{"encoder_activation": "gelu", "encoder_head_dim": 64, "encoder_experts_per_token": 2, "beta2": 0.95, "steps": 6500}
Rows from block 6 of the encoder of a small image VAE, named by matrix and row number. Rows with one number belong to one neuron. Each number is 500 + 40 x the weight over its row's rms, rounded and kept within 0 to 999. All counts start at 0. Numbers have three digits each.
After each neuron's rows are labels from the 100 images, of 14976, where the neuron reaches its highest value: "peak at" is the part of the image that holds the peak. Only what is clearly more common there than usual is listed. The data: pixel-art sprites of 400 made-up characters on tiled backdrops.
# fc1: MLP up (encoder.blocks.6.mlp.fc1.weight, 768x192), inputs 32-63
# fc2: MLP down (encoder.blocks.6.mlp.fc2.weight, 192x768, transposed), outputs 32-63

fc1.410:504491618580522480440512564513572490545528518476517522439557484528522469477451519473524520468482
fc2.410:486435433543509555442430625480491593485488434521428504468448496498514445541562495465519480507537
peak at: top left; top centre

fc1.344:490485449416509429464493529473455577534548532428471477544534480529505452434429513503537466529500
fc2.344:450525498544424532539536490485550445550532433527445487497491468502479499537504475532481479457459
peak at: middle right

fc1.747:545592446450490588591504527541460454498510564500468503558497548471504408530438485502483460530445
fc2.747:446501528524502567480530568488503488502470457590570460547504487523580434456453468470514460432476
peak at: middle right

fc1.294:450465479421508454516447501489532518526533614484430530499511536496514491482505545514466515582480
fc2.294:512444495485510420530505413517518478496570449495458503493501545452531522411506482499476482466531
peak at: top right

fc1.571:481513499537491519447517558506558486507492513410463489594446463492483513499457468532465509468493
fc2.571:523495460617512435534475446500524525477522480603492468539522536499459530440493528472500471445446
peak at: centre; middle left

fc1.132:510448501495504474553542457495456542479565504516548444542519545493472446564552483460510497522521
fc2.132:528470537448520511444551677479438464487477523474502532467422490493500566455549458506490508450488
peak at: top right

fc1.301:514495458443509474489478531485441523532568564483444554512485520535538501505483490512451540606507
fc2.301:498481500461464496609522453514527504507473432436461469528540491471468507474509529556544459473515
peak at: top centre

fc1.382:461460561472482394441547496512463482450451597448482476471551486511513465388471507518452491512554
fc2.382:484497470531479515540502451500536507500550438540488473488505530480485478513497510475467441476453
peak at: bottom centre

fc1.395:469494495485458549488501459497505529522506465493507477533498448486557467542513468535487458441544
fc2.395:481509502506518515522425525525471447473515545557566505471535593443429501424492538500568485486457
peak at: bottom centre

fc1.413:409550499479471524493542497571508465426502425522605410440561494498527483500476453501522486444518
fc2.413:543559527603489499460523486484474507504513517517452527504472503503495491519456527469474528535488
peak at: bottom centre

fc1.520:503536574470489416500572503515476398557468511521554419499509512512562454539478516529452470490513
fc2.520:454571503517459584424451502491520512471531527551488536448484503541415526520516436479559588512595
peak at: middle right

fc1.598:481501490512497508525507409517466497488534449473458516552482576511468493438542513546408537489474
fc2.598:451573441479538522543459441433572506515538480550472517389528475506571484530425532544466485457419
peak at: top centre

fc1.31:424499485496447570485572483520528470426463432455583412448536460521524526488496448511488477433564
fc2.31:524487553546529434513484489455453484516529516541469530542538466480457528501484528505526484471439
peak at: bottom centre

fc1.465:524521538506512615532503584465520588566468579522509476492542545555540499477480523524530491476466
fc2.465:491503467555523530431514504498508473503550426537503529504460488438485567476482479542476476490515
peak at: centre

fc1.255:448420469462477451449545491486463486497508356528544478495464497517501503483515483524511513555483
fc2.255:499499481514499549533488485505487424522575583508466558483486471442496541507441482466452500487470
peak at: top centre

fc1.243:439463507502509520540412562504514446518474544474569468560463577452445518497442495501503522513477
fc2.243:549495537507498436510553447511574505494511450522494489544487537488515524496518510510488434456498
peak at: top centre

fc1.439:490489466417491496503513523495441438513457508558514487510508508448463588535496500566477533533517
fc2.439:525510545424492426471505444502503499479464471462481500553514497484498476431565512540488516497562
peak at: top right

fc1.196:505510474515525579510490561506459551465523559589619417477519478524559474585498496533546567558456
fc2.196:541510503569488475533567492546509448484411491501504565510523483530432431396513496489545489536496
peak at: top centre; top right

fc1.115:532488543429508516505446462473474479564527512498464532550490569502459439536444577465513510560427
fc2.115:481508473497433503513584533488572485503519449464485447525476457481488504527520539502502533537535
peak at: centre

fc1.181:501514512528495502544479595498466529457555585573562502459485565463534528591555453462508479504474
fc2.181:525523520467476496503480566579443517473473528516508531504487479523572402432530478484508557457502
peak at: top right

fc1.238:487504499448494401405453484494502534488535501473469516494474487529491458498499532468475483542479
fc2.238:557475476502540567543554515540475501561551549478499485470448467472586492566512486528531466486467
peak at: middle right; middle left

fc1.246:496450528483492630484490508552481487560488513484437532485506520501524477457471492545485524449473
fc2.246:492460488545490505482431547501556444502484377524428537559508544480476503427507493481482459439542
peak at: top left

fc1.360:454486438504533536516473394516529502477548401505520494476470589531494528447548503551410520473484
fc2.360:508532397419547525520459473414585514516558500496509511520518456479525531475418548500475494496510
peak at: top centre

fc1.541:563423510494469507551488501490424529525584578562518465479512566462477480530550493563497474556515
fc2.541:452463545410508538456496606476485526527445477405488532542534525455489535434482497455498532474581
peak at: centre

fc1.481:492429501497516505546533393467498469505414427462535489493488493491509584489577472527486459505496
fc2.481:490482444518520483519483491463447425465539527493415522539472459515433454462512486488455543550449
peak at: top centre